Weights of a small image classifier.
Model: 48-pixel images, arch vit, activation gelu, moe top_k, num experts 8, patch size [6, 6], layers 16.
Training: soap at rate 0.0039, 10300 steps, batches of 64, held-out accuracy 99%.
Rows from block 7, named by matrix and row number. Rows with one number belong to one attention dimension. Each number is 128 + 32 x the weight over its row's rms, rounded and kept within 0 to 255. All counts start at 0. After the name is the row's rms in percent of the matrix's.
# q: attention query, key and value (stacked) (model.blocks.7.attn.qkv.weight, 576x192, the q third), inputs 96-191
# k: attention query, key and value (stacked) (model.blocks.7.attn.qkv.weight, 576x192, the k third), inputs 96-191
q.52 095 [168  99 161  85 109 135  89 132 155  90  79 147 133 131 121  91 105 123 173 139 226 162 105 117  89 128 113 108  80 135 159 121 146  88 127 186 125  60 140 129 117 113 238 128 154  79 131 120 108 149 146  83 112 152 162 157 121 183 150  80 102 147  82 100 106 140 134 114  27 155 128 119 138 133  79 154 165  93  81 114 201 126 101 156 190 101 125 126 114 116 141 105 137 107 120 159]
q.53 096 [ 63 126 134 125 153 140 117 143 114 155 127 116  68 165 115  97 131 151  49 160  96 123 153 114 103 162 150 122 127 124 152 156 171 149 104 104 126 147 136  64 131 210 159 124 105  60 109 173 153 151 163 182 146 142 180 133 113 129 117 153 173 126 156 143 130 145 104 121 100 128 199 147 109  94 165 144 113 118 148 132  73 178 139 131 120 140 139 112 122 117  97 122 171  68 154  79]
q.54 097 [130 132 168 107 139  74 150 164 115 155 173 107 164 138 123  60  97 133 109 145 184 168 110 143  71 137 145 119 119 115 115 115 107 149 126 153 143 116 120  98  56 114 125 125 151 219 121 156  81 152 130 149 186 153  88 112 124  88  95 166  89 113 109 166 152 111 134 171 103 103 108 110 160 199 159  85  80 120 140  71  91 144 139 117 138 128  94  70 180 119 154 155 120 132  69 172]
q.55 084 [112  73 120 101  97 166 140 132 168 120 117  87  95  92  70 153 123 158 177  95 107 108 148  67 147 111 124 139 124  79 113 116 110 105  76 166  70 105 130 169 156 105  82  88 115 124  58 114 173 160 107 126 198 105 115  89 117  97 138 150 155 117 134  98 130 107  76  89 126 129 131  84  98 159 108 156 172 128  97  96 179 149  78 150 166  84 110 126 151 110  92 120 117  88 146  99]
q.56 097 [122  81 204 119  80 112 138 111 119  95 114  46 107 140 122 136  94 155 140 146 132 107  39 145 157 147 203 120 118 112 107 141 152 171 133 120 110 122 196 105 175  71  58 173 150 117 112  99 169  94 162 125 146 115 136 111 174  94 138 154 167 139 143 127 151 111 159 124 123  40 135 158 139 135 113 113 147 162 155  94 163 102 145 110 108 123 143 111 147 138  83  71 160 122 137 122]
q.57 094 [137 123 123 137  99 125 172  98 112 136 186 110 151  71  79 102 127 118 132 119  80 131  99  71 136  83  62 113  66  77 167  59 111 161 155 127 151 138  85  86 122 136 112 129  90 143 120 149 190 112  96 162  66 146 107 125 114 141 129  70  91 111 138 105 150 112 127 116 171 115 135 130 118 178 118 136 125 128 131 125 108 118 122 143 106  55 118  90  82 122 116 135 159  91 145 197]
q.58 085 [133 113 162 132 164 125 129 171 120 124 145 133  68  57 145 182 150 145 106 110  78  60 151 129 130 110 137  38 193 111  88 131  75 147  92 113 107 109 142  57  69 147  83 189 146 125 130 125 128 126 157 136 167 107  76 103 137 122  89 136 179 109 172 170 159 128 160 144 146 108 112 148 172 147 148  97 133 118 125 137 112 181 118  99 121 137 110 177 113 155 119 146  97 104 152 125]
q.59 103 [ 96 111 147 104 103 112 171 145  87 195  93  85 124 150 118 186 109 121 124  62 194 145 117 182  88  81 135 139 113 132  97 158 123 155 115  99 179 139 124  77 143 115 190 143  92 144 162 164 134 101 149 120 143 156 133 169 114 125 139 144 116 155 112 135 105  70  96 106 106 123 150 155 142 171 154  94 142 111 100 159  87 119 159  96 146 103 155  92  89 130 166 156 175 128  73 167]
q.60 093 [111 130 169 141 132 116 129 144 150  79 116 138 155 134 187 133 190 130  84 161 107  93 129  64 123 111 118 115 196 143 172 118 136 118 185  79  92 128 135 124 140 155 113 116 185 201 100  88 113  94  93  86 135 123  60 166 127  73 155 142 130 117 160 160  74 125 122 161 113  82 170 134 166 139 167 147  68 171 218  97 144 163 177 112 100 169 104 112 158  98 113  99 128 144  84 139]
q.61 096 [143 144 204 125 119  94 202 109 118 178 107  74 106 153 156 144 126  76 176  77  59 118 132 129 175 133 164 127 159 160 182 163 133 147 112 109 104 104 185  75 162 142 151 139 128 118 147 147 104 121 140  84 138 136 118 103 119 152 139 132 146 145 108 123 173 128 232 126 133  72 178 100 108 159 146  88 135 104  79 157 108 123  94 157 130 105 125  52 160 108 147 178 137 143 123 162]
q.62 089 [125 129 106 186  97 155 147 160 101 139  86 100 110 158  80 127 148 114 130 161 103  85 115 162 112 135 146 149  73 107 119 170 102  94 138 194  64 131 172  94 154 110 130 122  89 103 144 169 101 101 141 136 115 167 180 142  86 143 142 183 144 138 114 156 120 146 115 119 169 128  96 108 167 144  90 151 117 175  81 101 136  85  62 188 151 155 120 114 144 194  80  61 163 111 106 147]
q.63 082 [153  99 152 120 102 131 118 113 100 140 106 111 135 119 135 149 136 161 110 131  80 130 168  93 104 124 142 111  70 162 145 177 105 117 166 105 133  70 186 134 152 108 153 138 180 100  73 157  93 142 149 189  75 101 220 168 135 134 110 132 179 113 163 119 154 132 137 150 170 138  80 165 116 177  84 153 120  82 118 118 147  92 111  77 100 119  89 115 101 110 140 111 145 122 123 117]
q.64 118 [146 187  96 114 203 144 144 180 198 115  81  79 120 146 153 143 121 134 141  58 182  86 131 115 114 140 108 157 141 128 105 134 124 111  85 204 216 142  67 160  71 132 149 146 132 123 123  71 141 128 126 140 179  92  97 145 123 155 131  78 121 106  69 124  80 108 143 120 148 101 131 143 132 120  83 110 157 109 138 117 106 162 121 195 181 107 127 126 132 130  99 151 117 176 142 152]
q.65 114 [ 79 110 157 155 139 145 129 163 122 111 134 140  94 106 178 159 150 150 128 146 194 151 106 103  47 144 128  94 119 189 149  96 132  92  94 108 156 123 147 133 168  67  74 120 125  95 171 112 153 126 112  87  75 126  70 135  89 107 151 174 124 153  64 140  54 148  90 100  59  90  74 117 113 146 125 157 108 139 139  77 142 103 148  67 107 160 119 153 172 119 119 133 104 137  97  97]
q.66 114 [134 129  91 156 122  70 107 135  98 124 128  87 143 125 164 139 124  75 120 132  85 103 162 129 175 104 102 120 164  82 131 109 122 127 177 128 111 128 104 127 151 135 134 137 149 114 135 113 174 129 196 108  98 197  96  97  90 176 156 122 193 183 127 114 124 133 108  81 100 109 119  96 141 153 177 121 169 115 128 179 127 142 130 179 141  90 109 137 131  92 111 149 125 113 128 209]
q.67 108 [ 86 181 118 166 130 113 119 147  93 186 118 114 104  98 146 121 152 131 123 152 140 168 137  68  91 132 162 107  66 135 108 146 125 168  94 186 136 137 108 121  99 154 119  98 162  57 121 132  98  90 113 110 164 101 129 114  95 131  94 148  80 125 154 105 164 140 130 167 102 175  69 132 102  54 141 177 145 124  98  31 108 160 140 109 160 182 103 133  94 103  82 131 155 141  30 195]
q.68 107 [153 141 139  71 131  82 146 139 170 101 135 167  96  71 126 153 165 166  74 116 152 130  83 177  85  91 124 140 122 136 104 151 111 112 117 108 160 151 117  95  72  90 122 213 109 129 122 154 167 104 104 133  84 140 142 119  59 159 192 121 162  91 124 126 169 150  99  65 134 101 126 181 148 150 135  80 128 166 136 135  77 142 115 116 104 100 112  92  23 144 108  55  73 127 130 108]
q.69 093 [151  74 120 146  83 133  76 117  41 137 123 205  91 134 100 122 115 133 139 141  86 171 141 101 146 153 128  75  99 138 125 117 112  79  86 150 101 175  97 151 127 172 134 107 139 125 117 101 157  87 148  95 128 180 135 143 145  76  50 117 198 152 121  96 144 133 151 100 132 152 112 117 146 150  97 149 134 200 144 132 154 153 114 151 108 110 109 175 146 109 104 135 122 112 101 142]
q.70 095 [ 79 113  94 105 159 157 144 124 157 148 136 133 118 122 135 122 174  68  71 107 148 120 185 112 128  75 115 118 167 119  67 141 168 105 204 133 114 188  87 153 148 109 153 109 133  99 160 115  85 114 146 166 188 120 126 153  65 131 109 157 139 124  87 155  92 156  78  85 131 171 166 172 151 120 112 145 115 122  96 111 152 162 143  92  95 129  77 153 167  85 161 128 138 133 111 120]
q.71 089 [ 76 114  72 131 127 119 101 144 127 131 121 180 167 149 125 120  55 140 189 154 105 113 206 120  71 109 105 194 117 137 123 129 114 111 160 105 108 157 170 140 119 186 136 174 148 112 123 164 109 173 150 101 174 163 125 122 140  78 109 175  91 168 143  97 137  97 110  63 139 157 157  84  99 152 157 180 154  99  96  94 136 162 125 154 111  66 147 135 159 146 123 183 110 121 106 101]
q.72 102 [105  96 155 113 151 116 121 110 109 148 120 146 113 124 144  89 106 109  52  88 108 141 137  83  86 181 138 104 119  55  61 138 114  88 158 120  86  83  66 128 167 160 103 109 173  79  95 145 121 162 243 157 167  99 115 199  91  71 142 144 142 179 105 184 102 132 151  88 108 149 114 128  68  84  98 139 119 119 118 156 162 159 139 155 101 133 101 143 140 127 146 101 132 154 162 171]
q.73 101 [152 135 111  97 104  99  71 154 134 158 122 112 146  86 164 138 129  83 156 106 107  96  96  96 159 113 153 152 194 170 116 104 147 113 191 162  48  76 144 128 108 114 153  84  92 129 160  78  74 124 188 148 151  87 141 175 128 106  94  67  92 115 148 153 156 147  58 120  86  72 119 139  49 160 187 111  93 177  95 124 187 181 124  99 154 137 139 146 127 110 157 163 120 101  67 107]
q.74 093 [138 174 101  65 187 183 123 190 157 145  57 120 183 192 198 109 119 113 107  94 108  95  97 188 179  81 104 140 131 108 134 111 126 174 155 138 165 101 135  99  97  86 161 183 197  94  95 155 160  94 159  99 145 132 155 132 142 131 134 155 101 140 154 149 137  66 122 148  86 177 104  91 133 112  91 118 135  92  97 131 183 147 111 124 135 152 141  98 130 135  89 138 132 164 185 153]
q.75 086 [106  75 101 122 102  89 146 118 140 144 102 169  65 161 150 108  88 146 120  88 184 147 133 106  93 172 145 109 170  99 145 158  94 136 104 127 117  90 122 124 148  85 138 101 105 103 179 105 144  70  74 125 124 107  94 135 111 144 127  73 137 119  86 130  55  94 108 106 107 150 123 123 130 123  90  96 168 196 122 170  94 122 127 149 143 162 129  74 152 172 203 200 129 133 186 111]
q.76 093 [103 121 144 136 125 166 113 122  98 132 106  69  63  74  81 135 139  70 166 192 157  99 129 106 169 149 123 121 100 168 143 182 132 147 132 170  53  94 182 158 148  82  86 100  85 113 136 136 171 108 149  98 110 114 117 123 160 144 131 107 104 140 122 128 132 195 157 148 140 171  87 111 104 128 147 122  90 116 108 114 163  68 169 136 112 129  67 116 156 109  90 154 159  17 116 204]
q.77 093 [118 142 143 155  90 119 158 130 137 202 129  91 164 135 111  95  62  99 195 132 108 138 164 181 156  95 159 181 140 105  91 145  98 165 170 157 128 126 185 179 122 140  66 142 139 162 158 152  99 122 149 125 196 118 183 126 134 148 171 149  69  83 155 125 128  92  82 184 167 164 169 140 178  90 148  68 138 125 148 128 185  83 129 113 145 129 117 187 115 186 116 119 174 100 126 122]
q.78 096 [156  87 163 122 123 131 135 127 120 157 123 124 114  54 143 118 140 164 131 105  78 128 135  58 133 115 166 134 147 196 120 114 127 112 149 119 111 161 157 155 129 102  93 132 118 169 155  74 110 126 114 130 151 157 123 201  60  59 131 100  97 150 130 110 150 130 121 137 112  48 104 119 100 128 130 101 113 154 192 180 156 117  82 157 106 169 146 134 103 126  93 191 182 127 122 132]
q.79 082 [117 173 107 105 146 164 115 183 121  77 129 161 172 146  53 105 153 105 117  98 132 168 119 129 159  88  46  90 141 183 104  96  99 146 143 162 122 151  79 146 141 141 130 164 161 104 126 123 154 122 115 152 167 131 106 132 129 142  99 185 146 172  83 148  83 156 123 175 126 150 181 144 122  83  58 183 132  98 170 122 153 124  90  87 116 132 125 118 185  98 102 124 112 113 136 154]
q.80 130 [104  98 107 107  77 116 104 159 210 143 129 127 113 110 125 161 136 191 119 151  97  98 110 167 148 158 157  93 148 107  90 176 128 102 102 109 119 127 136 140 118 130 137  48  59 140 143 160 195 138  98 109 105 134 165 172 153  89  78 116 112 172 129 162 113 144 124  85 148 144 142 159 137 127  85 102 154 120  80 128 154 201 110 161 136  98 144 142 182 110 119 152 108 146 130 105]
q.81 101 [133  51 135 109 141  66 115 147 155  70  76 148  62 136 135 151 123 125  95 130 102  41 118 101 128 148 163 122 141 112  84 125  69 115 150 109  81 104 169 151 130  57 182 104 140 100 130 120 151 150 143  62 107 165  39 121 129  91  96 116  89 175 147 110 142  87 107 157 129 137  74 112 112 118 141  87 148 147 184 158 190  80 151 164 124 182 111 118 135 181 100 117 156 118 171 151]
q.82 125 [138 127 165 116 118 140 129 114 150 134  96 137 110 150 113 130 137 133 139 148  84 167 116 129 122 147 111 139 142 147 112 107  85 104 111 124 102  66 148  43 166 161  89  70 155 111  73 141 152 119 120 103 169 104 138 143  93 163 146 150 168  88  99 119 109 125 106 129  56  79 111 109 139 138 116  77 140 174 129 119 143  85 108 190 117 119  84 180 149 114 136 154 133 164 126 160]
q.83 099 [ 78 126 127 159 101  61 144 124 104 124 105 150 134 174 210 192 129 145 151  91 168  90  90  95 116 103 158 142 103 116 114 117 105 117 127  70 164  53 162 105 130 125 132  73 176 151 136 100  93 112  88 184 156  95 167 121  80 111 158  86 136 180 103 189 127 105  91 145 137 127 177 163 108 182  87 117 125 120 167 192 118 198 113 144 186 123 187 176 148  85 137 147  81 143  93 187]
q.84 099 [113 157 129 101 185 122  91 136 122 103 107 134 132 166 120  75 193 204 141 150 135 181 117 117 106 121  71  65 123  64 119  89 157 128  92 138 139 109 117 132 115 155  87 125 108  17 142 109 153 112 122 187 129 101 122 122  82 141 133 121 134 173 149 146  67  98 192  91 136 138 148 109 158  93 100 118 134 141 110 132  73 138 154 161 128 105  77 111 141 158 200  94 102  95  95 140]
q.85 089 [173  49 156 131 118 105 119  78 151 124 110 105 179 148 146 130  99  61 136 130  91 134 115 166 177 162 132 144 113 152  88 120 116 107 103 130  77 147 144  85 125 158 104 145 145 162 175 134 110 100 158  67 114  88 118 156 163 135 180 113 115 105 120 166 125 136 163  97 112 138 111  84 145 125 170 103 194  94  40 163 155 156 121 151 119  94 153 115 128 182 124 141 187 132 162 164]
q.86 096 [123 115 148 149 146 169 124 158 117 104 105  75 166 117  84 147 101 104 124 209  99 169 134  95  69 115  71  67  78 130 105 137 137 127 143 131 194 201 135 109 118 112 184 173 129 100 162 209 105 121 100 108 111 103  99 152 110 148 132 124 120 117 128 123 116  85 110 171  90 128  76 115 173 146 101 173 140 125 139 102 107  86 122 124  93 109  48 115 121  50 159 177  97  94  92 128]
q.87 087 [212 119 170  88 139 124 135 117 172 114  79 115 130 155 128 177  67 123 118  98 153  98  86 159 144 140 139 120 126 139 164 139 142 168 156 119 105 151  78 107 177 125 140 130 113  78  87  90 133 121 111 155 159 156 141 183  73 108 159  76 125 139 185 167 127 132 113 137 113 180 136 108 148 108 121  46 115 130 182 118 115 155 109 174 135  98 108 116 126  48 134 119 151 147 127  74]
k.52 099 [140 137 118 115 116 127 168 150 187 159 136  94 200 148 129 127 122 139 153 169 142  91 109 208 106  28 117 147 119  99 112 115 127 125  82 196 160  44 175 167 143 112  88 167  73 143 127 132 109 100 153 117  80  78 125  90 119 162 168  69 115  90  68 112 116 110 144 105 142  86 107 146 112 123 146 205 118 156 130 116 109 107 175 126 163 125 129  79 150 117  89 173 128  92 174 121]
k.53 097 [121 100 187 120  97 168 190 104 107  76 143  88 101 115 138 170  55 135 170 107 101 177 135  85 137 120 112 119 132 110 122 136 157 173  47 102 142  99 156 147 141 140 137 138 190 188 113 164 120 172 170 113 136 145 170 126 102 139 162 150  99 171 168 113 148 128 135  79 136 172 182 180 140 157 178 177 121 119  75 120 106 127 131  95 133 129  88 172 139  99 129 202 107 152 125 126]
k.54 089 [183 146  87 148 185 101 135 200 129 166  99  97 165 115 119 172 125 122 150 174 142 124  95 135  83 176  97  79 145 137  99 111 100 145 138  91 135 104  97 149 194 110 122 153 135 100  75 111  70 121 113 143 113 156 155  87 130 107  98 106 114 109 136 144  93  94  92 128 189 110 183 167 111  99 143 145 162  77  96 154 149 142 125  70 128 108 129 148 146 176 191 176 158 137 119 177]
k.55 091 [127 180 117 123 124  99 127 163 142 169 130 142 140 133  64 139 119 191  84 109 116 112 140 169  61 141  91 176  81 136 198  78 123  95 136  98 134  90 119 133  70 122 114 136 113  78 156 145 119 122 102 121 120 121 111 109 122 102 111 149  96 119 173 197 102 122 124 111 129 102  92 127 108 122 139 106 149  59  97 104 123 159 148  84 157 178 173 199 134  90 126 153 135 185 123 155]
k.56 094 [135 124 154 136 140 113  98 158 109 133 141 185 125 127  80 155 120 120 175  98 143 131 160 144 114  93 146  85 120 105 198 107 113 158  80 122 119 153 128 123 110 198  92 135 169  87 149 191 105 147 192 188 178 137 146 107 126  95 114 135 140  64 142 137 105 147 102 124 150 104 124 139 109 112 101  76 131 104 125 138  98 111 168 178 154 168 194 101 195 107 142 112 124 147  51 104]
k.57 095 [129  97 121  92 125 142 159 156 151 117  53  97 147  74 114 156 111 157 135 175 143  97 178 113  72 130 209 122 163  41  90 120 151  99 130 100 142  83  87 100 182 116 134 126 168 133 163  70 184 130 107  96  93 184 191 117 190 126 143 166 130 159  93 141 132  73 132  92 124 135  81 151 136 187 121  80  88 106 172 147 103 101 145  89 101 161 141 147 122 143 102 139 104 156 121 117]
k.58 095 [166 129  95  82  64 108 154  82 145  93 152 164 104 119 104 184 123 179 143  63 106 106  95 127 136 153 145 114 188 104 155 147 159 103 100 139  94 139 122 167  59 178  77  87 123 170 117 196 161 126 156 139 157 169 158  86  72 138 116  86 137 113 133 206 162 155  90 110 136 136 135 127 103 133 150 165 141 129 112  91 109 123 120 190  78  81  85 130 199 140 105 110 149 167 161 133]
k.59 106 [ 97 153 144 150 156  87  60 130 136 175 150 101 155 118 169 159  99 202 123 102 126 100  53 143 103  68 115 175 131 133 131 108  60 171 165 111 126 142 156  72 179 169  80 137  94 135 176 155 121  89 115 150 113 139 129 110 137  89 119 104  95 109 112 138 105 154 126 114 128 127 103  69 175 121 150 164 106  80 152 145  75 120 181  97  98 103 100 105 131 128 154 182  87  87 184 116]
k.60 098 [180 111 158 155 120 117 130  94 146  90 136  90 141 145 196 120 166 118  96  96  90 146 134 150 137 125 157 105 161 104 153 166 116 100  85 102  67 171 168 128 143  41 170 156 138 118  99 115 113 118 110 208 178 109  90 124  51  87 172 130 141 142 159 144 132  94  91 185 104 101 137 182 211 105  96 207 110 120 112  71 103 126 159 169 115 131  95  88 149 116 121 119 118 139 153  96]
k.61 097 [ 67 135 125 130 201 113 105 149 107 144 122 129 138 129 128 174  97 211 196 130 140  80 149 100 143 115 135 128 142 136 137 106  97 180 143 193 117  70 162 132 155 121 149 141 114  76 121 122 111 139 112 171 140 143 151  74 151 127 112 128 145 121 106 117  73 116 162  74 100 193  96 147 107 121 168 107 170 122  89 123 118  81 130  89  82 151  95 172  67 113 110 119 103 165 106 138]
k.62 099 [ 69 121 193  80  76  52  64  89 103 133  83 186 205  99 115 114 151 131  89  76 155 122 107  96 148 115 116 149 118  99 147 145 109  99 129 181 131 174 168 105 107 154 164 147 156  97 182 110 120 153 186 153 166 158 153 105 154 104 130 123 101 121 131 116 115 112 128 160 154  92  79 108 128 147  96 158 160 183 185  87 129 102  51 132  98 154 120 139 151 102 110 105  99  70 100 169]
k.63 094 [ 63 149 159  95 113  71  92  89 103 117 115  69 130 150 156  81 127 134 193 185  72 134 139 105  87 167 117  78 115 124 180 105 121 161 128 107 146 117 125  86  84 187 149 169 115  91 161 101 107 176 144 146 149 101 112 125  66 169 110  54 126  82 122 122 151 136 129  57 138 157 146 131 130 162  74 145 115 127 182 116 148 182  73 163  92 154  83 105 151 135 120 132  75  81 172 147]
k.64 105 [151 147 143 150  47 114 105 115 134 161 212 178  82  98  66 115 154 135  73  89  90 113 141  92 186  75 156 122 109 154 148 157  86 209 100 113 122 121 124 116 143  92  88 128 103 105 161 156  98 123  88 125  96 181 160 119 167 147 103 112 146  65 105 137  72 157 122 120 136 117 152 150 117 191 154 145 118 113 139  89 132 137 106 134 141  95 113  47 127 156 185  86 138 112 122  66]
k.65 106 [161 186 131 120  92 110 116 111 171  88 124 108 142 140 138 131 165 156 150 107 156 113 177  98 124 183 163 121 139  75 121 116 172 133 134  69 134 109 174 148 159 164 142 195  73  99 123 134 131 115 146 105 131 121 100  13 132  54 110  80  58 136 100 100 125 179 194 142  94  93 107 179 121 127 108 146 134 201 150  71 159 104 154 106 175 178  79 141 120 115 140 119 166  90 139 118]
k.66 111 [102 103  99  95 130  90  85 135 203 151 147 174 105  54 107 132 132 112  39 128 109  75 126 114 138 123 118 138 108 122 170  95  94 132  98 149 156 131  84  80 120 179 134 159 146 144 119 103 114 140 115 110 119 146  82 124 134 113  86  96 151 105 116 140 101 106 157 113 173  71  94  79 125 128 143  54 114  97  81 149 183 181 157 167 128  80  66 100 113 189 101 121 149 161 130 112]
k.67 092 [111 154 124 120 125 137 156 150 111 154 171 116 124  96 145 149 146 225 177 124 115  48 139 113 107 106 125  72 155 172 117 159 149 130 162  68 101 143 166 114 115 138  95 134 171 183  78 137 126  82 100 108  86 174 165 199 148  33  85 127 108 129 133  92 141 147  94 126  98 116 125 192 126  73 124 127 123 159 108 162 116 116 106  98 160 160 111  93 190 102 164 139 131 202 116 148]
k.68 108 [106 148 143 137 158 145 145 164  79 138  74 136 169 129 102 167 167  98 100  94 173 108 148 154  82 122  71 105 149  93 114 107 125 196 148 131 193 126 113 134  90 172 140 171 107 135 148  81 161 170  63 180 171 155 162  65  94 110 187 106 118 110 138 144 109  83 161 194 151 157  89 166 183 120 123  87  74  98 167 101 112  85 131 174 129 124  87 132  93 178 129  99 117  75  88 130]
k.69 097 [133 117 213  88 156 106  73 100 134 151 189 157  94  97  68 176 173 106 144  97 141 145 163 104 159 101 122 114 144 157 206 137  99 139 136 136 118 121 191 127 124 108 130 127 171 152 119 168 111  88 118 106 189 147  95  46 141 127  96 154 154 115 140 145 184  90 157 133 100 137 121  73 150  62 161 152 121 126 107 131 107 171 131 105 172  98 145 105 141 112 119  98 106 112 118 194]
k.70 101 [129 168 100  88 146 171 155 144 124 132 109 133 181 107 100  86  78 153 119 143 170 109 189 157  93  61  96 121 171 137 123 119  45 139 142 123 155 181 177 136 137 112 150 112 156  87 109 147 162 144  52 120 181 136 120 117 141 124 156  79 118 147 136 122  94 178 100 111  94 163  68 127 146 154 191 113 121 128  95 130 173 125 109 154 130  72 135 137  87 118  53 133 153 146 125 207]
k.71 087 [177  83 160 108 116 106 129 127 165 125 116 121 104 106 144 155  90 105 137 130  96 103  96 106 149  76 175 191 190 111 129 131 156  93 115 122 101  84 129  78 162 108 120 137 151 139 120 134 129 131  92 154 195 138 132 133 141 103 147 170  93 100 102  99 145 126 123 117 131 192 157 107 129  97  71 155 110 185 197 186 141 143 115 170 116  77 131 117 150 116 168 148 113  54 153  92]
k.72 098 [147 169 125 118 179  96  55 146 144 149  67 111 152 107  51 132 143 219 129 113 132 109  99 113 175 132 134 133 156 149 135 103 133  81 149 147  93 186 148 125 144  75  74  96 122 157  66 147 117 102 101  77 162  77  86  96 154 105 209  62 132 124 161 112 131 128 173 154 139 143 102  89 161 105  84 122 131 120  73 121 153 126  77 132  86 113 124 175  86 116 150 141  94 113 132 155]
k.73 106 [165 192  91  98 116 115 132 111  85 118  85 115 152 102 138 125 107 192  67 140 142 126 167 115 114 152 119 168 126 142 145  73 118 135  91 142 110  89 151 183 134 176 129  95 151  74  91 108  97 124 179 137 143 135 121 186 152 177 135 145 100 150 107 160 103 120 127 136  81 128 113 125  73 133 175 108 186 122 124 131 107 187 132 120 117  97 154  66 112 115 127 185 134  96 128 203]
k.74 101 [ 97  97  82 142 143  93 102  62 165  84  84 132 183 121 167 163 127 138 112 195 122 187  96 137  77  71 177 134 144 111  86 123 190 113 158 157 168 146 125 123 128 113  89 109 144 191 129  50 167 134 108  94  85  86 107 155 138 121 145 113 109 107  93  85  82 160 126 154 151 130 186  86 127  58 102 167 139 143 119 138 100 122 155 142 152 104 142 163 140 113 137 159 179 193 129  36]
k.75 092 [127 161 151 125 136 100  89  57 152 190 125 158 154 110 103 127 113 130  97 137  78 130 204 134 142 107 140  93  63 141 171 155 163 138  84 113  95  94 118 147 122  74 163 150 114 159 149 129 137 134 106  92 103  99 128 128  81 178 119  96 103 149 182 105 128 113 129  82 136 113 129 100 114 149 119 124 150 130 116 111 101  66  75 174 118 153 176 191  61 152 119  74 105 149 168 104]
k.76 094 [141 131 169 129 145 149 134  83 119 148 131  69 154 172 213  77 149 106  94 120 146 153  96 119 133  70  76  94 119 129 143 168 141  87 123  92 160  85 111 114 154 139 131 125 123 209 103 107 141  98 153 137 132 181 120 149 127 137 129 174 150 130 116  84 128  48 146  71  70  98 105 140 123 173  79 150 185  91 128 138  65 182 109 136 134 128 124 132 139 124 162 162 159 107  73 139]
k.77 101 [ 78  62  64 119  81 134 102 140 102 139 117  91 134  97 172  65  82  72  86 158 150 110 101 109 144 113 110 121 115  76 140  94 130 133 108 117 168 148 104 152 147 169  72 110 103 148 109  96 110 152  97  94 111  91 144 135 131  74 154  88 138 140  81 151 150 117 149  82 119 105 120 131 168 123 158 143 108  68  35 146 130 150  99 143 128 143 153 102 172 114 196 176 112 134 178 110]
k.78 099 [105 128 195 128  91  69 163 183  65 194 121  89  92 167  90 151 152 114 176 114 156 186 193  29 113 130 123 160 140 148 156 120 122 131  73  74 127 131 120 159 171 160  72 125  59 140 123 129 141 139 180 131 163 152 103 132 117 154 105 140 117 149  91 115  94 152 149 118 111  58 118 116 131 162 168 160 206  80 101  82 173 158 173 102 109 158 146 152 189 154  89 119 128 122 126 135]
k.79 091 [162  96 139  86 151 105 161 158 130  96 183 153 124 100  64  93 158 171 114 151 129 148 157 114 126 101 141 112 153 117 148 155 161 140 201 101 123 137  75 121 112 144 140 110 165 113 119  98 194 130 141 140 126 154 146  91 143  62 138 115 178 109 168 156  80 132  64 114 173 114 161  68  93 144  77 164 115 157 136 125 153 141 154   0 133 145 156  99  78 158  89 117 189 194 127 107]
k.80 110 [123 168 154 162 131  91 136 128 123 101  90 204 153 122 123 205 141 126 133 139 161  94  62 169 127 105 139 163 124 110 111 139 106 139 185 224 182 121 108 153  59 135 184 123 131  85 112 139 150 124 158 121 143 100  99 105 107 181 136  78 103 148 123 123 125 124 174 158 166 184  97 141 164  69 128 127 171 136 157 143 155  89 150 153  89  93 136 184  71 115 114 141  83 127 145 113]
k.81 099 [ 69 180 114 117 131  78 107 138 176 124 108 105 151  84 139 155 116  61 180 144 147 116 113 112 144 141 202 144 146 142 123 103 108 117 117  99 167 158 110 155  85 110  73 120  78 139 120 134 153 194  91 128  62 115 109 159 124 123 202 152 126 147 148  33 132 116 145 119 119 128 152 188  95 129  97 166 126 131 112 100 120 133 164 169  77 118 129  90 116 122 130  75  93 163 171  86]
k.82 107 [ 72 147 112 108 178  79  83  93 133 167 120 124 154  83 170 169 148 126  82 120 163 130  77 107 128 170  67 113 108 122  86  75 140 116 175 176 136 102  96 169 134 163  83 103 129 118 132 160 146 104 119 171 142 193 121 149 159 170 155  75 138 104 117 166 192 127 123 130  90  66 159  90 136 158 162  51 137 130 137  96 110  94  73 166 136 118  87 191 101  71 170 143 127 168  87 113]
k.83 094 [ 76 173 180 175  73 107 134 147 110 154 155 105 107 120 129 186 132 120 100 110 136 105 197 124 134 146 145 160 124 137 122 165 104 180 119 140 116 100 125 158 107 173 128 171 120  40  78 167 136 160 107  88 104  88 205  59 146  79 124 127 103 104 106 107 126 159 145 112 158 153 112 161 129 140 134 113  72 113 164  82 102 133 147  79 166 116 153 182 123 111 170 194 129  98 119 198]
k.84 102 [ 66 114 199 136 105 101 123 126 113 142 151 151  62  85 138 165 119 186  83  92 107 105 184 115 122 128 206 103 108 123 130 151 128 133 165 198 146  96 151 133  68 142 180 105 138 176 144 126 174 114 132 119 149 176 122 120  73 102 117  83 154 135 193 171 120 119 126 115 164 103 155 128  94 128 133 183  65 176 117 142 137  60 137 172 168  95 113 161  99 134 141 116 128 125 155 102]
k.85 098 [100  96  72 118 133 168 111 117 118 130  78  99 153 147 156 108 120 152 129 146 160 112 130 181 137  96 159 132  49 138 142 122 143 173 155 180 139 132  99 146 214 146 154 139 109 181 111 140  95  87 102 154 180  95  62 173  84 203 104 115  94 171  43 139 119  81 194 144 195 131 103 145 134  75 109 116 145 120 128 105 170  76 111 153  97  62 176 136 113 127 147 127  85 146 117 154]
k.86 097 [131 100 142 138 124 213 138  93 126 140 170 105 157 160  91 143  95 156 154 102 134 137  73 167  89 171  78 126 111 124  58 169  90 152 146 134 158 125 138  85 142 115 209  97 113 146 162 148 192 149 150  87 170  88  98 151 132 144 113 168 167 100 159 140 133 105 126 163 110 133 102 143 102 124 132 132 142 130 123 133 117 142 128 128 153  50 147  86 194 166 151 164 194 122 128 110]
k.87 090 [104 169  61 159 183 138 160 105 104 135  80 111 107 149 115  79 104 151  88  82 156 125 150 121 130 155 108 154 189 151  67  76  95 112 101 131 168 163 129 134 128 179 149 132 109 122 190 128  46 147 130 124 140 133 102 169 108 165 141 106 181 142 147 113 118  98 154 161 108 168 177 146 110 136 170 128  41 194 132 143  62 110 167 114 138 185 141 155 102 147 189  91  69 122 128 119]